config = dict(
    model='image denoising model',
    dataset='dashed paths with two dots that lie on the same path or on different ones',
    train_examples=295000,
    image_size=32,
    crop_scale_min=1,
    horizontal_flip=True,
    color_jitter=0.1,
    task='denoising',
    loss='mse',
    noise_std=0.4,
    arch='unet',
    norm='groupnorm',
    hidden_act='silu',
    weight_standardization=False,
    widths=[64, 128, 192],
    blocks_per_level=3,
    block='basic',
    attention=False,
    upsampling='pixel_shuffle',
    init='lecun_normal',
    residual_init='none',
    optimizer='cautious_adamw',
    learning_rate=0.0018,
    beta1=0.95,
    beta2=0.98,
    eps=1e-08,
    ema_decay=0.995,
    max_steps=6400,
    batch_size=128,
    epochs=2.8,
    lr_schedule='wsd',
    decay_fraction=0.4,
    final_lr_fraction=0,
    warmup_steps=640,
    weight_decay=0.2,
)
Rows from block 6 of a small image denoising model, named by matrix and row number. Rows with one number belong to one channel. Each number is 500 + 40 x the weight over its row's rms, rounded and kept within 0 to 999. All counts start at 0. Numbers have three digits each.
After each channel's rows are labels from the 100 images, of 14976, where the channel reaches its highest value: "peak at" is the part of the image that holds the peak. Only what is clearly more common there than usual is listed. The data: dashed paths with two dots that lie on the same path or on different ones. In brackets: how many of the 100.
# convs0: first 3x3 conv (model.mid.0.convs.0.weight, 192x192x3x3, each kernel summed), inputs 0-191
# convs1: second 3x3 conv (model.mid.0.convs.1.weight, 192x192x3x3, transposed, each kernel summed), outputs 0-191

convs0.97:492491460476518472476486441472455450443460484495463480552435439478478424432487541469406449482464466541491470439499475456478465493465492560474448453503514460465457422479503478492451435485475474496490467479454448450555477486470486444464508499523418463482487420487477471451472449485554497472476464495451468448493489489459492435431555428508444432440498556442427449466461558487476468483444458465442447498488519464463469443538472486384473455489491479471486457485483452469468471490474447436489453507521460480471529467477486540479470476460492421463461468534470433483429492461446440460
convs1.97:515506491541556466466462473396511496549466503534512539548572581548535536598565545553564551491557548539490446466547480510533588542511504531515541511533507400526492516556480445510513534554509514524521534510543506581536473539509531530480497487510540539531513601511500472556500569541545530492492489510508507588552532520501461510457499481454484479457500582436471464462474535490526495546583469504471484512571503525536542554561526510603535523551513607526493559524528522523500477538518511407490510504485502535499495523490536537569530537537517577470562538511498511486510506526510456467
peak at: top left (55); top right (40)

convs0.59:463489446494466531531501470585494482452547526565514493509441435509515429445468516459422448532452441523528518471478519531465430446483453513512445503459482585471482483457458568456489536480545531493449480477439490442514558543515505454441534546542446452544465438512463484508518434549510458529511527494549508466468471563495435533484530430502430501516535522484454530477504512446549569471442519486529553551469534472467484438519535473424554520483480591468523497444446486498469467451485488457521526450544536440527540555444458546556485446550470426506558468536470505452536439491477538481
convs1.59:535532510519546543528547496535500509573473476476487523459543560521488567555525465533572556467524541464466492550519466467510546526493536477490567497560578548526545485540557527546496459539472492528542492512568497556458456460498516560530438467447564555468541567502530496487478566481455531484501504521424513546539526448509547438477466573431552473458455466487485459508491456586470445534550462514502457491542465523516514544481489523591479514489479670504524509507519509511500491544527500506485474555461446557464465476557546478483510553456533587498445512485536488521454550508497423522
peak at: top left (45)

convs0.184:474481466473507514502509454495476474433463493556475471585446442477502408427492566477408451496470445563515525506458503481494486473481474565503439465486508466481463450447496485469476503514529485478476457481461469465568501530505471439472529531528423467521476415491469515478474447517571489495506483506491451458487444541477470449440576418495433476443542569430415479456515588445520496445418489448497478523479526471447477450565485458395521478492477517472448496501481496488501451481465451482494488478560510490455544509459495567526466464485468418472498464547440463472469478454485471434
convs1.184:536503507488529492455477521447504496572504495502479551491579610521497556606539514562586568508565545504512525456529458492505561527501539512493559517483477437505505528499476456508505497534507495543521553478568518557507480497510550534539456478475567540469536583526539516507498557484525526489500487508471564570545542493531495470467469575441591510469479503442488455485500499523508505532568454498517446498572495545542503569479509543596483554513476319507500510529512510529535508547507513447492494563473440543474486511490547481499525556499542583491512536469534513532536530544515459536
peak at: bottom left (37)

convs0.178:471465466438457529558520467644476472537498497544512506483553556494512521545502490509542525523510529521538501652459541501448516499483496502486498458460500650454482456447460631453449533509535490508529507506510536539498549547504492522500521532512542520571525527493500487511499521545489511533551476483556470536509504551500483546479512509521474476517544502491483556477493500479529554501533568473520567549513506494516524537516487504542552481496514680466505467465548468463476506474456487618494480474542540516492550526486499543547485506559489546506553526545492497499512470524484576542
convs1.178:533529576591508561533540578460563567531505526489489475528511489465502525522490559522504507504467488523499534424491420514504480462519496540517504612514531506563568613528527508550624479493483482499483459480549490473518457469516494512497461479495529520485497506473503514494496520478523504505489504510436486488495463462495515458559509568433604581463442516550562458517524520508503464444492444486493454484501466505490467533490499523552476596558482405578459610562440615561582484530487508495504506518472455502501497476493495503502496502465511530501440484484506506519483543507531413468
peak at: centre (31)

convs0.20:473441433420485506532524412514448400530424441458481513507526514452459511515530511514480526453503505525453461579515476435474547532437514535437512413497554550427469403486494535468400427501447471527517496494488490539518470451453504494537461476469520514470531506507528487432447506458547523470468451494431465508512536459499539462449510481497505432435469505478451438473461529516470445498542485500445449490563458505499488496479457507481469457464516529463503448456576447451472519526469477543423456520484447571433483470525524490447501525452523504457467562491525444515447521470467420490
convs1.20:546523556535520515509468551460514569487510506540518483549467485518531452471493529460501466521473462526526502425512541553492461464530489487539491566511503446555537591533538470502587521458552521501469458515454497465497535568536516480461539546540448454500464465520457483555514457541527461531520544484540483506468478520489412569525501469559452551576584510484532593506537515420540563479440565497547558488511546459461480481530523496446511539504458394509491573522428519525503452476455506423537558441522531464552533515449452536491495445538456473497528468516451559468517434497541582508
peak at: bottom centre (26)

convs0.47:449455436402474519546498454575476482606480477486538512479554559540475585545500471517561553515495563469512468653507506443481520489481450504433547413434491594423484464520442571441423480519514517518551505536546500549471517510517506550480492516495580526529547558518505469472463573485466549494519462516484503500498490511450501518497452516541486494520538483468487506480512503553511488544506532467512515512580459488510527587484449539547505521501503618449527523476549498502476507480498482574453426471491516519460518490506530477498551543550503555461535533512514466510526500523504542545
convs1.47:457436519531430495523535552535487518455553557548515465546479449480549442467508537454431450479495478533521488520499493547515510466582484538488489503414438523468493503445468617524578498510479506444477503511420464467545466453524503476472465527539472508469451448530492544541445493522489487511547523482504455498484472472465524527574549544540553543497594494546590557464531547418505507493478472501553559489509506496491456472533487479453482502493459375437454479469380508524491485563498527609496571467476456464510506464493479528450518525508471483559473545488513555527529494535492513532
peak at: centre (28)

convs0.22:447455449395460517534542417537437440563423429462492477501551542444481533505536537498466544483491502511452494582480491445462551518481497504453525411460510598462472365491473595451434476512466479526489504501481490530526514508476483527530470497460542535499518510482519473475447495477524518495501486463425480509508516478478484478448543484532455429462502519485448471443457539494469454509515496460459486494559479473505503508507439509484506503463492538423494430443622460465501512484457517559411441500492459554411493450506559502489510494471499510464492573501511460486488519493442436515
convs1.22:549532590592557526511487533449520592506518528500500498535476459536463483489459497481497430532508447552528500423457580558548493463541511511536486591479464478551527562478491420557586516486533549507461517511517483492500531469531561530433506516554482448470510488517492496534493504505535439476469515508541516465467482565499425553544527480511487499552502471513569525486486537413481487474467470457557555531502502537534479490478531493440516522553443312506472556561429544510486477476518533484494509464577477481529517529429509548480509487516528453517525504507512566479518459473550535529
peak at: centre (25)

convs0.156:440444465467457568594546453676493483536478488525474523496545560502512552533510509534551532503505526507505495675484482473490509507480495497459531474450498667452501466442472638459461531521485492514524525491554498537500513489476500557524474476470533545525534553508503488489469546526504528484493460515547511529529504515516552505467491559487542464465490501493484491505470503538520521519553503506482496523526464516519493535493486532573528483490500662478467494457487486478500502496481487632486460530506526518463496483528523500529511529526511546481515539510531463526495531501502500533
convs1.156:516491526535446583585564537655505507464532519498531471543485477473545475515480550497512502505474479534507520528469523518458478472508473547501493524489605668498558541471484675481546468493522517487469470505481518507544469471530507489494490516532484481488468493522479523506513496499524488511530528469481490487463480478493466481549517504523500571544510507536532480497520533463501493454487505492545469476503535486500498503538510488500502534491445784533464534496474532512499499485484518497522532479488480487536519524473489518484513489501487500524459476508483529476506469530531464506
peak at: centre (26)

convs0.41:458470450487470401392339483391459440526533538518473549470522529562522528556483469531547485531511537486500496405515536457510441526488442467493446458456378387472432489470452414432460512531501554513494528503491458533493535479497546532494511489498538556495523539531438516510479510516483482506482500498548520514476463521531395520543477512470545472485477495542520468501516490502491484517542486531488505494523496466535520524477546577586502511517501441520435523477433458524471472474489483410506503471496520442525515543422497498497526487530503519525500512495515479542479455515519565541
convs1.41:501488508516486621621585487689519498477496508488514491503496476485516482473513509475473499489484507519494493668511503513502499510473515499503494521468501685516526481491501696491508518487499494491500506515498522506513496480498481488508508517524493491483510488503532503478500486484506501501507484516477514502521517480515562483471525479539473478507513526489483519490491516533508509496494531517494506513494540507509496473516483502460493470472508727465513458477517478487490529523499516661521496524472470502481519494541509522506487496482506492509463518511496474496503518512482492475
peak at: bottom right (33)

convs0.15:508522527556500591611565528640547560443527523577516477527458462482527441456469541459443463522468455543511512528490527527503478492523486531535455554495491622529534545491504630501562563465544520468479466491440497461526543541505470458486505504511455458551445455497481507520502445577532458533503515485588472457489468582502472547506523461482445506501496539498491499493506523449563544476459508476520537546457524489478491448531511483446555512506493625506485511493466516493497506518490496522513512485537555479520521546461473528561460461560481458519580480546467507463527442488494521480
convs1.15:576567572558546554550599532549549549563509502498491497508544553488490569569531527540580563515515547520499514539495463499508524510509527512510570557587623554566586579564579540572573485532482516508525490499590520548512461476485487554505468471472561550492533568506517490501494560499509533501488490502462483524516502473483544450488519567438544500436457510480492457495489507577483466497533459498496448501534482500522502553510500510590507531537509612543506547546532559535548481512481493497503466546496494535476488489549520496505508543482504575489461497489513495509462549484509441499
peak at: middle left (41)

convs0.185:516533523519505536552503538555522520450494500588463449540444462498494453432471550474458472530449451553516486500491546509475476500511495550484453520487494560509509530486496555498510572460568511478463472493473487436537573572508477464464526527523457453565460451475463487508510458563548454529518481469587484464467490582492438541483557452502450491505540569452464514485499561454556558469462496473529521565459509463485465452571496465443568498510472579524464539489432500466489502480488479510481519470578575470524554511430462559575485461571475449484605449576463509454517453489487538475
convs1.185:543534535511558534515545499497528541563483494482483520492553569494482576574541503547568573488544535502485515504511434484530530518500538504491579528548555496538541538545550507561529450549480478513533504497576513550492435465489516564529455467465572561478548566501554501481492576468485552484481490504442515546534507477494533434485479581428576501434459489491493436498481490558492444529556440513485435489558468532528501564475491537612466523518500441513503517525534552524540506546518498520475482557468449574466468462549551474479517553449528592480460523475533498533461547513518410515
peak at: bottom left (34)

convs0.82:513511533514519508487510498448505494433464448516488467543470422445486424418465528436405439482446460530507494380451476485431524477455520536469464506513515431520473496485515438511521485459490462467464467474429498459543509514465460421485501522523409418503444422486491480469487427485539474505484453500464449466492488511460446450445549430514436486486538527446435486433459551477496505473453497456496462520451512489459464436556465431396497500501520433509506491521516484463485495490483475411470474489519480498477530465475469544510443458481461428458512485542453461463488476459453442451
convs1.82:507519478450562447436470494397495491559479489472476516458545550517505566553541458565561548479556542466471491475540471481512542523504547455486573469510463403486475485511517421497466468559498486528544524504547497568470492478484540562553462465453565547447556568504531504517495573459467537490506469518457520573527545460516510498469450571433549493458470450485497463489505452511470501528564452505495471474577456519519521543461509528549454485519500347490499502501523498539505523524550511471455483544467442562494428475519548451475530549481545597487498535452564508523500515497514469540
peak at: top right (87)

convs0.55:485496480496465545530511508567503503456528527575517491493457447502530437450465508457436453532444452513526520500472521524452438467472474509501433519456474568472500501477477562476504560484555540467452472486426499450490583559504485455467540558533457456548451435484471500514508423549502449544523503479541489471465488576498429549492536442504446508537534528496477555504497517433561588474450541491531550551453528457476499443546528490430550507495496609493510522471461492507472493478472499477498539437566547437503552535425455547561486458549461438509574460553472518459556433502478545497
convs1.55:540549519506555505504549502488527524544478476476475513466542565504483583561535466543569554479533541464472490500516447494522520519504528473490571526560549467550538519544561484554512456541472482522530494497579507552471456470496519562520437440448565554471529575501529485474478564469454542467478495520423511550544518463496539428483459590426563489445438455486490446503503467589481437528558431500483437475540449530528507553463500526583460514496500499523497517529538527534536492537528508491467474552458451563465460454554547451480518548463533587481451521455546499521453539490509416525
peak at: top left (42)

convs0.77:484507482503487490487479513494487497442515496577496464525442426490514423435468524441434444526457441527516517405476505499454474470489467521486437520495493489488455488486486483473503541448564513460474464479426484449525575567496484445458534570536421465547450425487464505480494409537505441540529497476518476441459496553476418500479547409525429500531530523506455553470463531433552565474442547473520525555464531441475484427529509469392533512503523515493503504483491491501476502466494478432508529451543528460491525506429464544554475461536437447491573474568474480463537439489454498486
convs1.77:514525503498536505488518478466513536560469502466486515459559564525495573542537456535556550477541539455468509516514437482519548518497538463494554495525503473514530507518529462526496457545449477521542517494576497549448465472503521577528440450434577555467537576508534496485485569460454557477471484531415528552550509464502534442490467599415575487432439439482490438504515456585469453532560441513491437479541445528518486559451490529599475494520495468511496493514526518515518510530532498491467478563459439574475450479539553459481520539467536582490457529471536505533460537492513415533
peak at: top right (88)

convs0.180:495497505496494524527495520553525496459462497569473450535456451466491440445466543440455446517446442541545505537447521475467491477516465557488466522492504546484499532470476545476521557476542497474473474491464487464538584564501470449456535557536440449569459437484473510517504451546539442516543484477560464476477478560492444493483558414547415517535556542459481556452490552459545571452440540478511525567466514466485477448566475459421567488505479572510459516501515504471515486472464477524498515449572549473467550509439461566562470464538464439481589487573444486457518455482511527457
convs1.180:521519522487539524483497514442521525544491508497477530473545566485480568558540498545571571486538532498468511468513420487530533508500528482516564512518497458503519528498520463522511449537499459535529495493574498527483469476495524556531436460443570555461545557510557502467488576467485554465471489513427523544532510484493537439495489600433591511440474476495494432514510496562504446527538442504500426484554470531522485559488511555592480537521493322525495515506500554518537501540531516509470489546459440556486464473539555473485521550476523585479469514484555509531462550508520405529
peak at: top right (52)

convs0.167:532554553581520618611575538646570565449510498570501486556458455500501452458496564484449470499491480555497509581522483506542491513533494544531466557527529630549542535532545623545559550489514514483481474490466472453555501533495467458480501484510455474552471460495494486489508479565556484513487524506533497462495478528514522489480525467470477491468489553496503449506493538489543476482458472484487468560476539491465487461552479484438557491491485654503491483496457504492492515525524518562531499513536533488507524500495473538569478466513482450504532461549483487469469494475494472467
convs1.167:581561566545557575582616537616532546554495500493489509493540551504492557557529502535565550505528543495502497574507471508492532520503528499501562551582657615572587549580590606580557487533495501514534500504566514552492472481485493543504477484478551533488532559498513493501497547497495527504488487498477497538512504474493531474477483517454505476460472491481474458494488494542487477505534473491488471491529488504524501537498493509562498521522519671524531522523547517521527492495482496536487482534487486538480489484535523487494507529482512564497468502488511486511472521495490461513
peak at: middle left (33)

convs0.66:518488521500512524534511526515532524456493494547487442532457446446497423440458519438450468529426435531538487541447503471457465466502478524478463523495509527518519541503499510522528542431553494463466476478463516443526573566494471434454539573527434434555445436478475496492489446524519440517531468480537454461430465556480459487494563420552441518533568528458478551440493533443533573450433560470514513558439514462491488436549473463421550509512506517511475504508541494464504493471455483524496494451557544477460558496446452566545459461524467438481581472560430480449520463493494521460
convs1.66:506500493497532494473486503405521530555488487484482524493547561490502561548536477551558556474534533501477521468527437493534550507511533478499557511504462440503501525500495449509516462545492465525530491490577502540481472477498533568527436467460554555465536548496541504483471569467489546468479477518435519545528517473494542451496477590444589512457466463498505471495506472539490467527545448518498426484550449532527487554479511533575465540522481291519476528519491555529540509538546514511472497549451433565502464463554545472486520538477540584481447521473566512547461562502526418525
peak at: top right (58)

convs0.174:502522535553494604602574528652544551452521519573513481541456467495503456453482555475444470520469460547514509565492505509512498495517481530534464556497508630527543533486514631510543569466526522462484477465455495458547524549498473454479511485514451452566457451495485481502505462579543468517495523488567476457480470551504504520472535462475459485482493550487481478503494541472562514465453489471498513561465528483478479439546478469440565495505488637493474485496465519481491493510503496555531499504538556480514529520475464539577477458554471450500555454546475498461488482477501503475
convs1.174:582566579551564571570618544586543551558499502509492502507541557494491557563531517540571555518523551516511505550507480498504536525490529505504570559592644596584597566581601579588562500529501498512532499510573521550503476486479488544506479481476553532496534572499510489499490557508508527508492485498489494532515501487492525478469502516462507472442481516474474465481475507544498479511544480490481483499526497505526499538503500503573503528529524628542532538532556542529547493497477491530492475531500498535481500492543523497506494530492505567483485503499507483516473522489494462505
peak at: middle left (38); centre (27)

convs0.26:504518518535510590591557505646519531463483501574501467538457459482503447451468557473448462526461441550522486516476532521486481478491492549500464528494505623495506522492512618491531544464553505459474465477461500475531549567500484446475499516515443452558462445478475502502488444578541477507506510477570475469469468590484462530478545446472458475491516551464475502469471550447554548462451508455511532560453514480482470439549492467449567501495486589496461520500449501489483493481481485532497490471575568485517534527449470549563466480558470456496570457565474520461515472486486518481
convs1.26:588569586549562532513590553492540567577489502512491491504539559488486565576521515545562548508525538509490509498496447495530525516515519512509560572584610511589591589570584499587571480517482495516530493498577516546508466468497505548501469469473564541487536556497508479496504560505499543497493501512452485538525487478487534449501506571422547505443468493499495455495503499561493455514529466498489448491534480495513495543496495523592489556537516537564512557545543579536556481499496491467472483539477484544487468490546515488507501547473509583486472506491515494502457529482526419503
peak at: middle left (38); bottom left (33)

convs0.171:454508420412504471484448453521489477592480512541493537454537557511533558555505448538573516513548511474529495655505560471452500501494479452472525452503427585458452419481471549457445547510509532552531507511536498521490550534476502549497513530485567530557543574542475513496474572535448480514506458504555522529509528565502493547524494531507524495495494473490501493473496459524495514542536532521504525500540472476526556567458478570617540524483488624517472521456475473475499531460501488584471462487503544481526500534448491499512511533549515565529511528524552468516542468552500566568
convs1.171:472466457500416588567487486583547494489521504475492462549478478474538429455498566492450471519431437571498500572474481526463501495536482553536441513414420617455479468438432657450502499474515497466487503516455491463529464498547496494525543527504433479506464457533512512495490473490513435501526521483488501486502504446514569483547521556549571543553564470562593523516549535468516499459490522508519485502507510507522476446541508501457528479486431495493442458454391485474480513532508530599529517464489464489518558485508511508464517503481514450528425503532528499493478523526540502502
peak at: bottom right (32)

convs0.120:482501504535471621608569493683518523482508516573529490532479479496511472473491540489474485525479461539516513590479539491477484501512464514527458528482520679485514511458474646477528558468537520484500490504466506475533547537514484481487520518512484473551464470510491503492478468575530482533531504472580474484484484561508474541496529468482468483487503526484484502494495535465556544467464514490491530556456536495487495471547481491477556509489506670488472485479481489475491512511487487565512490472556567484509535547468483535564477465561474474509563498534490496472511463503489532490
convs1.120:572550566562541560554591553558550560562495515504484487528544564494491561567510529527570548504511538546494516509495449507514499498507513522507564563582646557586583586554567552577572493522508517498530484481576511534521468487515494546494466481477542537495520554502509488494502563503531528491476498500486500528494488471491528450499503556431553516440474522478518452493500528553493472497529464473498463507529488504523485558511502510606498551550495630557508556546511568551563476495483504486494488535488493525493493494552528498500513539476503579499466488493508487503469541496510435502
peak at: middle left (41)

convs0.121:514531527558503609608574530647553553438513515581511476541462460492506442456486551477445467520473465551520509553496503513518494495528479536531454552510514637531541535502519627510541568471526524473477461487446492452533521544496480459481491495516454462558454453493493492498499457577537470529499531488581467462482467561507493526486529463470466492491493549487494483496489533463561504456462490477503518557460530485473485442537492479444568502507484631498478494494458509488501502510506500545527503486546561486513528521472466531570468456547478442509569461549472495463496474476494514475
convs1.121:587567579556553569568615533579540545560493508499496504504541563500494562565526520542581559518525544511496504547504476507501532510494524513506567557582648585573595567573587577583560491529494499513528502494579511550516471483490494548513478484484556536495533569497509492500500557505504534504495489502480492531514502479492534464472501530451519479449477515476478463488484507547493477510541468481486480498534487501524504551509496503584499531529513643542521536531544544532541482503482493523487478545501493538476499493546531493506507537483513570490477496498513484510467531492498456502
peak at: middle left (41)

convs0.18:471459517450482564578535477601487477576463440528501499489548558461490518526499486454496519501452477493513477626476545482445561506462517497449536424484539634483481463475466629478447551482543502513527491493510520557508538544468498526505486522491533507554524525492517487508463515532515486513523457452538456516501539546486458538480493498535476495534547496495489582435472500495549556535520571476492552533503480485480499506509460518521550484466502599482547444500618484426489500469439499605451478463537562534472529503467503508554506504568497536513550557533494456465527489485467568519
convs1.18:550520580544497542522519556441557579507534522500502482518494512473527514512478517527521527500496469537499520469465426508523473487567491493509507600498483477532559606479528452533591452496495504477509455489529508496522460484563534520487465477496493517462498482489495508504504539473509487511486513480460490495483482444499511432568527572447581568487475457557573463495548526489502485491481436500535484471530495517498489522496536474522494584581471294556432595566437597587570444488490495513472516517483439500521497508490508497480520499498481534497442487509513547517495521490553429481
peak at: centre (36)

convs0.74:466470454484468517500466465532477450447537528581521498503451454503519443448473520455450460529451439514533532458463506506467431454463457512516432478461472526447455469451455527452492547462557524478450481482447499442505569550514482439450547558547440464551459428497467496492500442550506447540527510471545489448456472549486432533477525420512428511542539519485474560480495522444552583461441544482526550555457529454487501430523532473421560508496466574489498503472466498493482472467474473454496523436546532442497549529443463555559479457540461441504569470555465497471551449497472532490
convs1.74:516537505500552508524540487526510508555470487459494509442559568507493560559538446529555540471545554448458500533512461469519539522497518464486554478539531512506517484530534512521489451536464481534525509499567503547452452456489516568534426452441580572467545574522534487479487561457442534470476495521416528556542531445501554446475453568432575477459427446485482448501495453569468455547569447501498433475533444526504504541451503518589465495490492570493516495501529502510510515538533505522466490559443448563482444473550547451483512553461524591489439529461538497516472534501505408521
peak at: top left (56)

convs0.168:477467400380485519473522413533450435579445489503502513507568547478499544550517497529551560482536529474487490661482549445441485532489497494478549395470530566415459400477472551441363481508488478556539498506541504548513482459483511551523467485472578530457531527494502514476462533474522528476507454505493516537529535486502505520460505528484539472486475476476479477490496513537509490530548489507486486478523452528530506547463501540529460488503483615470493465443550463473483488479485509568415454524471486517451471528540533472478530557497521541474464541500534457531502489504472502516
convs1.168:501496517562486543556489573567544513437522499482487447552420485517507436465470524470458491528459455568552475459481499551492451466531477528519462572461448566502549554463485584466538524486551505492484492466458504452526504508519519488469587525550453433561451415512477485525493437506574447536513517512530476466482439506496443542554533441577473538583594533538537536482498545440521522471461543508503531510476545452521512472540522463433528551472487469481473513492427499541496486494501525533547545460505498455544540539409458559541504468506465438518467466548501548527525451515543587520
peak at: bottom right (32)

convs0.80:503494519520492470461447520413504506443496480538529468518469431500523432446465526440446445498455426525514523368462509502450464462486466530484467547502488416504480525479495422497524528435524499467469462493415509451524567546485476405471508535546456441524430443499480517491477412510519429537525505446512474456459476517480428483486547421538431510534526515484466546466480535406521539463452544466524524542433536476489497428541500459424518531496475449508482498511498522496491494459493480403508485451522519462484541504436464552532472446495463442477538484544473483439517441490474493463
convs1.80:511511492455564501508505479489505505570483498492487529473549578511493574570551478548577568485541566476452494586539468489520528548494543473481581476514487493485525479529524477513476479553496489543550503510587490551465479488501529556546477465454558563470556564526538487484516583480473558465464478529464539553547524474490574452464459587458555452439471459458487453509489467587503450552553435514485437481555461526526510538478488515563470479517493467498505495496540494504501501545538499572475484592465445576485458465570564467489514551473542585478480536486542488536472550484493428540
peak at: top right (80)

convs0.75:466489452484471522528486490560493482452539521573525483508439444501512441443465515451441441541446443511539526490466512511451436467486445509508437507474483566481483476451477545459495547450564524484456469473437501449501575552516481448453536549532448455573455428496463489506520434558506442551519511476557487453457470567485445533487525439517435504541534516502478552486497515437551581460441538493525563550465533455475487440530521476442559515492482599484510518473469495491480490474482486482497524449548554452511539556428467540570474455562471430507568468552472506457535451495479533489
convs1.75:533537518517557524519551491526526524546478493467476510455546552511480558558539458529550554473529547455461506541509446475522534529502543468493568515541550518527542516539548504536495447551463478516538496501578502557461444468485516572534429456448572566460539571501538487474476575473446551473481495528431526540541518451501544431484460578415573492451447449480489445508508461575462441539555444501501436483542457509514514550464492518575460513500493558494505504516532518521508495537540506519474475564462446560488461460564549457483518557451520583496435525463537497533462536495507411513
peak at: top left (49)

convs0.181:504507526496502546551517478549515498450510515578452473557449463488480439441483558470450461524464462565532486502493526491468481494486495549505462521476484535507499521478497544490516575482557513470478432489475472452555561577507461457449534542533469468580460432456461476497495471563555476523516479481584478476469467562497455506467567446508450480492547566426447520447483564474563540472434502462516522561469533470464451455576491465448577494500470544518441510491454493490497481478479459483500481484594560480482568509446471567565452462550473452491602446585468487450500484474481520469
convs1.181:541517524499540524522521505491536526566462493485478513486559576501481570560529498542558568480541522504471517502519435478523533521516517503492563510535524488531532530529532497546514458541480471515545526487567515553486449460512507560535442473454569561458542572506553516494481570465479542475470482522409534551541502464488535440505471583410567535451449469503500441519507474549489448524554431515492422484550449520532498572470505551600462527524501402526493526509519546508535486555534515506464504562458448557503454475538548468494523551466524586491461512461553508537475554515519385507
peak at: bottom left (42)